From a checkpoint of a small self-supervised audio encoder (BEST-RQ).
Model: 2.32M parameters, log mel input, arch convnext, norm layernorm, activation gelu, layers 16, width 128.
Data: 26041 training examples, 114.0 epochs.
Rows from block 2 of a small self-supervised audio encoder (BEST-RQ), named by matrix and row number. Rows with one number belong to one neuron. Each number is 128 + 24 x the weight over its row's rms, rounded and kept within 0 to 255. All counts start at 0. After the name is the row's rms in percent of the matrix's.
After each neuron's rows are labels from the 100 clips, of 14848, where the neuron reaches its highest value: "strongest on" is what is common among them. Only what is clearly more common there than usual is listed. The data: drum patterns on synthesised drum kits. In brackets: how many of the 100.
# fc1: MLP up (model.blocks.2.mlp.fc1.weight, 512x128), inputs 64-127
# fc2: MLP down (model.blocks.2.mlp.fc2.weight, 128x512, transposed), outputs 64-127

fc1.433 084 [126 138 129 120 108 132 101 150  79 115  81 135 115 169 121 140 126  84  90 120  99  92 139 149 138  97 128  99 131 140 127 139 133 133  94 162 111  85 176 150 169 123 145 135  82  96 210 142 150 104  93 124 144 133 102 151 135 129 165 112 124 117 131 137]
fc2.433 098 [112 120 119 101 106 122 122 123 120 123 129 180 150 153 114 123  96 163 120 138 165 140  94 159 141 110 120  60  78 115 134 118 142  99 113 110 116  97 131 135 139 114 112 112 104 171 180 104 124 161 135 187 136 113 109  98 178 128 104 104 133 112 103 136]
strongest on: reverberation (73); text has "room" (73); text has "reverberant" (73); cowbell (39)

fc1.419 093 [150 105 136 122 126  88 107 123 148 111 166 112 145 118 147 112 116 129  87 119 138 170 136 106 126 122  89 148  82 137 151 107 114 143 157 160 129 137 126  92 131 118 111 186 117 113  85 142 132 139 177 143 143 110  86 138 135 123 141  99 136 140 163  99]
fc2.419 097 [127 150  79 157 153 125 112 152 101 133 112 123 130 142 172 168  97  95 153 123 119 112 167 174 162 126 106 125 133 107 146  84 124 130 142 134  87 141 145 146 160 117 141 138 125 136  68 132 127 110 125 151 155 144 118 142 105 115 134 136 119 113 162 163]
strongest on: reverberation (68); text has "room" (68); text has "reverberant" (68); closed hi-hat (63)

fc1.275 093 [146 140 129 134 126 141  82 134 107 133 170 138 163 144 109 159 123  82 117 157 100 157 112 170 152 145 167 115 131 120 133 148 115 131 116 104  88 128 159 135 142 106 148 146 125  99 124 115 119 109 107  75 162 148  97 123 105 113 120 134 124 140  79 196]
fc2.275 089 [ 89  84 178 133 126 145 111 151 142 105 115 151 141 123 109  91  97 157 132 143 175 175 112 134 159 145 124  96 128 141 147 161 146 132 130 116 131 132 128 125 141 145 118 136 133 128 162  92 150  99 127 103 157 104 112 140  94 123 111 177 146  99 124 125]
strongest on: snare (81); bossa nova (49)

fc1.182 106 [106 127 159 100 131 171 210 142 116 139 113 150 186  89 146 155 111 115 115 140 130  80 115 106 116 159 127 137 119 111 168 109 141 116 133 104 130 170 144 155 184  90 138 129 116 145  83 129 117 149 128 101 137 107 140 131 134 134 115 138 144 154 121  94]
fc2.182 117 [116 131 147 129 103 171 171 136 172  89 131 138 184 114 134 109 133 161 100 131  91 113 103 147 101 145 136 177 169 110 108 120  69  92  98 108 114 164 112 148 132  93 134  94  87 143 140 120  93 150 125 160 152 113  97 135 104 130  97 109 103 141 138 129]
strongest on: snare (93)

fc1.163 126 [110 137 101 134 128 103  87 183 142 115 154  90 116 113  90 125 160 108  75 141 152 135 153 107 160 159 114 114 166 136 137 150  93 109 125 116 159 149 118 164 150 133  80 106 119 155 175 121 165 139 114  77 163 127 145 134 103 130 120 150 131 138 132 107]
fc2.163 124 [175 154 129 114  88  76  96 136 145 141  84 133  64 138 161 159 126 110 109 110 136 101 137 101 124 121 127 116 100 115 107 159 135 139 116 105 134 113 128 139 130 101 136 129 119 176 115 144 148 110 149  90 142 141 145 129 149 133 120 110 119 130 107 103]
strongest on: reverberation (77); text has "room" (77); text has "reverberant" (77)

fc1.267 110 [111 143  86 157 142 113 141 151 143 123 103 127 124  72  89 130 115 133 190 112  81 123 138 130 126 104 153 166 123 111 136 119 102 123 101 175 161 125 160 152 113 137 142 152 145 152 131 108 114 135 125  93 104 130 117  62 161 132 134 121 147 123 140  90]
fc2.267 095 [108 132 160 126 102 160 137 144 146 126 132 103 126  97 155 107 167 179 129 129 149  97 132 126 122 120 175 136 122 170 136 121 106 146 157 133 130 114  93 139 102 173 125 110 109 102 113 139 123 124 124 141 111 162 124 134 166  91  69  96 141 119 153 130]
strongest on: snare (78); bossa nova (33); tempo: 160 to 170 bpm (31)

fc1.477 120 [129  97 166 121 133 174 140 160 155 126 114 116 141 135  75 151 158 115 152 130 108 154 132 148 152 123 123 119 121 128 126 124 113 102 114  87 136  93 152 119 141 157 117 120  95 108 105 118 129 125 190 114 131 132 158 182 114 128 131 153 164 168 104 172]
fc2.477 117 [119 129 137 132 179 155 140 124 124 144 146  97 147  70 134 110 145 140 113 102 158 144 109 156 134 113 160  83 112 133  93 117 144 102 130 111 139  91 127 120 126 138 125 110  95 188 163  99 134  91 128 137 144 116 102 142 119 117 116  76 131 103 104 103]
strongest on: snare (94); bossa nova (42); thin (high-pass) (38)

fc1.165 083 [145 151  99 149 140 132 153 159 113 142 132  93 138  90 131 176 127 150  95 125 142 116 171 117 110 132 139 131 133 153  89 159 102 105 100 165 100 142 110 103 151 130 116 128  85 135  89 130 110 121 149 137 152 106 115 113 147 111 150 111 110 148 122 157]
fc2.165 083 [127 115 108 156 110 139 134 127 124 147  98  70 155 116 156 107 123 128 152 117 135 105 137 124 121 118 127  89 158 115  99 151 181 153 130 128  73 141 144 121 173 145 147 154 137 156 114 182 142 175 111 135 137 148 118 100 137 111 133 106 163 136 138 100]
strongest on: reverberation (89); text has "room" (89); text has "reverberant" (89); march (26)

fc1.95 081 [152 129  94 102  82 103  95 158 138 165 108 131 153 176 147  94 143 111 107 120 132 143 118 138 152 153 102 107 174 162 169 145 133  78  74 148  89 161 118 142  81 142 101 152 134 171 127 149 119 127 130 147 111 148 109 122 149 117  98 106  84 113 117 146]
fc2.95 087 [134 155 145 119 168 128  95 107 135 143 104 112 106 179 130 146 108 121 145 111 127 144  89 159 160 147 145  92 125 117 104 125 127 153 136 147 143 176 146 133 100 124 141 117 140  82 137  99 175 146  96 141 152 165 113  68 160 100 107 136 129 120  91 117]
strongest on: reverberation (65); text has "room" (65); text has "reverberant" (65)

fc1.191 108 [159 132 106 141 135 104  84 150 145  69 158 133 139 121 114 149  76 107 133 122 155 103 141 142 160 124  95 103  97 165 102 186  80 133  92  96 148 163 147 132 125 101  92 157 113 145 150 112 144 145 111 138 133 126 119 140 101 145 140 166 131 138 114 159]
fc2.191 099 [150 102 176 132 138  75 130  95 124 132 115 144 162 118 150  95 147 128 136 163 137  76 122 115 154 154 139 134 127 111 173  96 129 139 173 146 166  93 146 121  94 140 120 104 126 130 141  66 158 160 127 134 169 118 126 146 132 100 161 127 126 120 133 114]
strongest on: reverberation (80); text has "room" (80); text has "reverberant" (80); ride cymbal (45)